config = dict(
    dataset='small renderings of single solids in any pose',
    translate=0.12,
    encoder_activation='gelu',
    encoder_mlp_ratio=6,
    encoder_fused_qkv=False,
    encoder_qk_norm=False,
    encoder_parallel_block=False,
    fusion='prefix',
    decoder_norm='layernorm',
    decoder_activation='gelu',
    lr=0.021,
    momentum=0.85,
    lr_schedule='linear',
    final_lr_fraction=0,
)
Rows from block 3 of the image encoder of a small image captioner, named by matrix and row number. Rows with one number belong to one neuron. Each number is 128 + 32 x the weight over its row's rms, rounded and kept within 0 to 255. All counts start at 0.
After each neuron's rows are labels from the 100 images, of 14976, where the neuron reaches its highest value: "top examples" is what is common among them. Only what is clearly more common there than usual is listed. The data: small renderings of single solids in any pose. In brackets: how many of the 100.
# fc1: MLP up (encoder.blocks.3.mlp.fc1.weight, 1152x192), inputs 0-95
# fc2: MLP down (encoder.blocks.3.mlp.fc2.weight, 192x1152, transposed), outputs 0-95

fc1.577 [116 128 106 165 138 158 130 167  89 132  79  90 125 103 164 120  59 105  73 153 109 177  45 175 160 141 134 164 139  96 133 163  62 108 149 150  93  89 148 100 151 131 120 133 190 133 107 185 119 170 125 127 117 174 144 147 131 124  99 175 154 166 135 118 119 122 137 159 103 148 118 120  84 149 127  37 106 130  82 162  92 119 169 167 105 174  88 110 143  71 178 105 107 119 166 115]
fc2.577 [191 140 105 109 126 136 154 156 168  98 121  84 103  96 131 100  79  45  83 151 167 123 103 154 133 134 133 110 122  80 132 148 109 189 167 118 141 111 148 101 106 165 171 113 113 125 137 172 161 188 120 115  71 167 108  97 110 133 148 134 102  95 120 152 147 174 145  92 219  92 147 126 162 131 161 119 130 152 115 112  73 143 105 129  93 175 161 128 140 115 159  97 137 116 160  89]
top examples: purple (58)

fc1.623 [153 114 106 111 144 139 108  94 148 176 121 124 145 150 145 151 126 137 163 135 152 125 109  73 135 151 163 181 107 144  71 130  58 107 109  98 130 117 102 121 101 165 181 101 149 108 201 145 110  81  75 150 135 127  88 110  54  43 110 145 177  99 139 116 107 145 151 161 112 105 159 119 153 154 190 129  85 137 139 115 152 124 160 112 186 170 162 100 162 122 143  86 112 198 116  93]
fc2.623 [140  69 121 199  95  89 143 130 105 138 102 133 101 105 115 106 115  89 136 167 153  96 118 143  92 123 210 111 109 165 175 116 149 101 149 150  58  96 164 120 106 162 115 124 169  82  67 102 146 147 124 145  95 141 126 132 158 116  92 144 127 142 139 160 104  86 128 133  89 183 145 142 126 189 160 158 122 110 174 129 141 172  98 144 116 105  88  16 182  87 192 153  68  92 145 115]
top examples: blue (32)

fc1.44 [105  90 105 124 108 132 153 104 156 136  62  70 138 132 126 117 148 149 125 187  62 108  79 122 183 107 142 160 166 103  91 146 167 152 175  76 132 110 132 137 147  87 120 137 154 142  92 177  89 127 102 187 156 153  99  83 157 121 122 107 124 148 116 173 118  74 117  80 124 151 151 133 130 111  97 105 128 123 151 159  89  97  69 180 145  82 113 156 136 102 213  92 158 173  81 104]
fc2.44 [137 155 116 118 144 148 131 145 112 107 103 105 119  77 223 151 164 137  64 121 187 106 143 133  90 176 113  93 131  43 125 118 123  75 161 105 139 141 121 132 146 144  95 102 103 145 122 121 142 169 142 110 155  45 121 145 125  93  99 103 171  93 155  67 146 159 150 138 151  75 158 100 129 100 106  72  89 113 143 118 116 175 159 148 133 155 142  99 103 121 117 116 118 140 127 155]
top examples: metallic (61); green (27)

fc1.180 [122  97 131 163  66 113 159  91 106  60 214 170 131 119 126 133  65 112  94  98  97 149 150  77 132 107 107 121 102  84  88 109 109 150 153  87 131 134  94 137 162 136 143 104 174 114 109 143 166 198 136 112 114 100 150 110 120 103  98 139 184 126  78  95 152 146 166 121 111 122  73 117 190 146 100 143  98  96 129 121 147  87 145 128 170 181 154 165 121 104  93 151 151  93 158 137]
fc2.180 [109 138 156 105 169  55  98 108 124 183 133 107 165 153 141 147 146 157 130 106 120 119 144 115 117 139 136  90 160 148  99 153 163  90 132 108 148 201 169 173 132 118 134 157 132 173 227 129  95 124 129 154  71 181  88 114  94  98 141  83 165 162 135  89  76  84 132  44 161 107 168 104  80 179 120 124 119 167 115 157  77 104 168  62  94 180  60 136 123  94  88 155 120 135 140 169]
top examples: blue (48); green (36)

fc1.693 [137 131 129 177  98 146 182 107 152 128 152  61  59 177 147 119 126 154 156 113 114 152 153 178  63 169 157 169 143 173 134 101 180 141 163 169 105 117 159  71 130  99 138  99 128 142 125 115 155  92  64 171 117  72 173 100  80 138 120 134 138 168 133 160 124 177  53 118  83 204  93 154  68  90 113 115 113  77 125  72 141 124 137 130 148 127 179 114 120 137 164 112  99 219 141 149]
fc2.693 [176 142 125 100 155 144 115 148 148 119 129 123 118 121 102  95 139 119  87 116 100 154 118 113  67 148 108 155  78 131 100  97 119 177  88 160 151 118  64 116 123  74 113 141  83  91 167 141 142 168 161 115 188 171 138  30 162 134 141 143 110 131 163 143 138 181 168 121 168 100 122 140 134 138 154 110 165 131  97 171 163 108  59 133 143 121  98  42 100 117 180 109 104  57 154 123]
top examples: blue (52); purple (46)

fc1.692 [ 92 172 128 120 152  86 128  83  88 137  65  95 150  89 180 174 140 127 127  93 114 163 143 153 190 173 133  95  99 120 133 119 101  97 108 138 136 134 138  91 184 118 135 116 184 147 180 131 133  88 107 116 116 144  52  97 120 137 136 165  89 150 161 110 128 145 147 135  84 215  99 123 115 133 150 118 135 126  64 105 113 159 152 102 160 123 253 121  90 133 134 116 132  89 119 160]
fc2.692 [106 112  99 133 116 245 155 117 104 137 126 146 128  91 138  86  88 143 139  76 140 178 127 135 137 164 167 133 149  95 170 133  72 148 177 139 193 173 164 167  91 128 121 102  86 159 127 146  94 101  82 153 146 114 170 177 139  80 127 187 128 137 133 135 150  72  89  77 190 108 157 106  73 107 124 147 131 150 132  88 120 130  75 141 156 132 179  81 149 144 180 158  43  96 155 126]
top examples: purple (38); black (30)

fc1.511 [132 168 143 100 136 111 103 139 174  99 111 129 142 111 102  84 165 129 117 133 162 109 147 101 174 128 102 125 144  93  64 112 120  85 175 144 163  77 135 139 223 152 151  82 190 119 144  96  95  98 189 106 137 146 121 101 143 148 160 146  50  82 180 109 113  81 105 174 100 102 129  53 169 147  69 140 126 110 121 173 101 127 129 142  90 136 227 119 117  97 156 141 107 130 132 130]
fc2.511 [169 139 115 151 123 112 192 138 186 127 169 131 100 113 113 144 117 126 122 144 121  87 107 112 153 107 112 126 116 132 121 133 128 116  98 119 125 106 146 118 134 135 128 161  88  92 162 150 140 134 140  84 136  87 119 147 148 161  64 131 164 169  80 135 151 148 133  99 143 123 194 101 116 117 144 123 138 116 154 138 101  91 120  75 172 178 172 119 145 103 183 186 185  99 125 148]
top examples: metallic (67); black (29)

fc1.417 [134 121  99 178 100 149  96 129 136 135 159 151  91 147 145 136  91 161 128  95 114 135 158 103 109  67 126 131 151 126 121 119 137 114 189 128 168  73 149 111  84  63 138 125 155 118 144 181 123 167 181 126 104 168 153 148 137 218 113 120 133 138 102 120 157 171 166 141 144  51 131 193 166 173 152 137  81 186 120 138 170 194 133 150 120  99 113 110 161 140 139  79 112  48 109 131]
fc2.417 [128 177 143  70 137 102 132 157  48 146 107 105  76 156  97 145  97 150 174 162  81 159 115  73  91  80 146 144 117 114 131 110 117 136 100 123  86 144  96 115 117 146 118 102  76 135  99 136 133  92 112 107 115 129 105 137 103 111 105 117  86 126 158 112 121 115  94 157  96 140 167 106  65 126 150 161 136 115 192 119  74 117 142 120 184 156 123 177  81  93 131 146 120 141 138 127]
top examples: black (53)

fc1.207 [183 143 142  86 185 118 140 126 165  74 179  88  78 164 115 135 176 160 173  94 100 115  88 165  96  49 109 172 184 133 115 113 165 180  65 158  63  42 108 195 126 106 146  91 139  75 106 126  75 152  69 119 102 153 145 163 141 164 133 169 184 171 132 126  74 133  68 138 159  89  97 113  79 102 165  66 145 138  85 140 185 118 102 159 188 135  81 140  75 194 128 110 143 151  98 123]
fc2.207 [117  70 160 122 141  77 129 143 129  98  91  75 114 138 155 115 121 140 124  92 161 170 135  81 109 140 110 170 143  83 112 108  91 106 140 130 113 158 186 144 101 154  82  90 130  92 196 143 104 110 126 135 126  94 149 111 144 160  74  86 194 137 119 139 148 154 171  93 122 142 137 131 123 104 160 147 178  99 131 134 138 102 133  50  67 157  95  61 124 127 173 103 164 110  98 111]
top examples: purple (40); red (37)

fc1.674 [155 126 129 146  83 156  60 120 140  77  99 165 169 129 105 158 141 140 134 122 113 158  80 112 106  77 170 158  85  84 124 195  90 140  88 132 172 137 113 180 151 116 155 144  71 136 117  98 119  79  53  70 178 149 125  86 119 141  97  94 139 160 123 103 108  96 133 150  76 128 116 147 133 181 135 120  79 174 104 168 170 113 119 141 140 157 118 162  91 135  74 148 164 156 133  72]
fc2.674 [106 127 167 143 204  90  80 162  82 170 148  68  99 131  68  75 119 116 116 208 142  92 165 193  73 109 139  66 113 132 105  79 169 181 105  98  77 114 132  98 191  93 162 107 163 132 119 132 123 124 115 138 128 138 115 152 130 139 208 134 137 107 145 143 131 200 113 163 149 200 152 126  91  96 111 191 126 109 134 105 158 128 134  78 114  92 120 130 148  72 116 176 111 113 117 153]
top examples: blue (25)

fc1.650 [140 107 181 139 166 148 105 190 126 184 126 178 119 117  79 122  86 144 135 108 120 168 127 112 123 129 121 150 194 142 144 116  81 134 166  68  74 116 184 106 132  87 180 123 101 129 113 141 102 135  95  87 149 117  70 116 133  51  96 161 117 172 135 176 133 130 156  76 109 128 127 115 139 154  96 135 128 120 144 137 109  54 107 155 106 164 192 154 130 142 183 170 145 159  94  61]
fc2.650 [105 115 106 105  90 117  69 101 135 144 189 165 189 117 122 131 101 175 123 102 105 138 164 148 129 141 150  75  73 133  23 136 148  67 116 174 120 114  46 120 174 148 140  98 145 111  61 145 108 118 132 132 105 111  90 150 133 136 130 165 131  92 128 114 119  65 137 157 153 105 133 125  84 109  96 115 147  74 124 162 223 156  41 150  94 132 103 150  86 147 145  73 115  76 184 180]
top examples: purple (67); blue (33)

fc1.635 [ 99 139 140  79 109 170 146 131 137 105 148 219 132 129 158 138 157 141 160 147 145 141 140 105 161  91 128 140 127 142 150 135 116 110 108 118 123 154 147 128 146 124 108 109 150 102 137 122 100  91 152 136 137 113 204 138 166 169 123 118 166 184 235 110 185  69 160 148 173 128 139  66 189 150 176 198 122 231 127 135 127 170 125 136 126 120 111 121  58 100  83 174  77 122 109 183]
fc2.635 [126 143  93  65 145  77 112 111 108 189 116  89 151 176 116  96 110  93 157 121  93 120 153 104 128 153 152 170  96 124 137  59 110 161 173  81 147 141 150 184 104 127 130 122 130  64 111 110 109 142 165 117 145 169 112  76 113 102 143 131  71 116  85 159 103 118 143 132  97  79 131 217  89 116  93 102 146  70 123  88 117 108 134 124 112 136 147  77 184 154 162 102 172 156 118 106]
top examples: blue (26)

fc1.644 [194  99 114 179  63  78 108 138  82  92 165 102 147 150 161  99  83  60 111 126 210 135  86 108 112 119 164  80 142 144 131 150 186  99  87 177  80 128 125  95 127 122 115 131  94 152 122 156 149 172 101  86 142 118 140 105 135 133  89 115 107  74  71  86 127 164 167 193 110 189 142  84 127 131 176 123 169 132 176 219  82 112 158 156 177 129  72  89 146 166 133 102 142 151 120 146]
fc2.644 [ 59 113 132 170  89 112 145 134 151 121  84  95 199 151  82  84 188 107  90 143 127 183 117  95 109 167 191 101 170 146 165 119  74 162 132 150 151 135  79 142 110 137 178 119  71  72 150  91 163 112 117 125  57 108 123 148 129 121 166 118 123 176 121 139 161  96 119 116 182 136  99 151 124 178 151  72 158 117  55 125  82 101 134 142 165 131 150 142 131  75 123  88  89 103 146 149]
top examples: purple (32); black (29)

fc1.236 [ 54 182 157 159 164 120 137 164 144 165 142 103 113 115  74 104 184 163 133 130 116 151 167 144 165 155 153 196 100 141 113  98 157 150 104  85  82 111 141 123 139 104 146 112 156  44  67 131 141  45 152 110 106 161 143 212  48 188  78 148 104 135 120 131 100 121 157 127 135 130 128 123 104 103 145 115 129  87 122 171 132 107  67 155 101 141 111 125 146 143 174 133 119  88 155 130]
fc2.236 [118 135 144  97 120 104 152  86 120  89  69 116  60 102 167  91 137 158 117 106 106 120 121 121 117 156 140 163 181 128  94 138 116 125 118 157 164 156 159 101 154 111  76 135 162 168 188  98 137 111  71 177 154 122 140 133 166 147 173  78 116  92 101 212 149 121  99 201 149 178 138 160 122 126 128 118  83 167 102 137 167 155 131  63 139  38  90 167 111  91  75 134  85 139 115 117]
top examples: blue (32)

fc1.260 [108 158 175 168 112 130 169 111 129  90 147 131 134 133  97 135 163  96 188 153 111 140 161 166 108 158 102  83 147 109  80 127 149 120 122 153 188 141 142 130 100 163 115 122 123  79 130 106 134 154 155 137  71  85 133 146  89  87 132 144 124 178 108 144 181 129 169 113 168 144 130 140 142 130 108 139 171  97 129 182  99 162 204 100 172 113 155  98 104 106 125 162 118 150 123 124]
fc2.260 [104 133 142  76 151 152 123 116 173 136 177 166 179  87 112 143 129  82 152 120 118 143 128  52  28 155 186 131  99 140 176 118 171  80 101 102 171 148 141 125 123  80 156 119 130  96 126  57 197 116 144  97 145  88 149 101 140 149  97 103 154 124  81 182  64 142 129  91 174 128 151 100 135 174  84 171 143 145 135 121  72 127 118 147 119 105 118 181  92 136 102 143 151  92  85 137]
top examples: blue (38); red (30)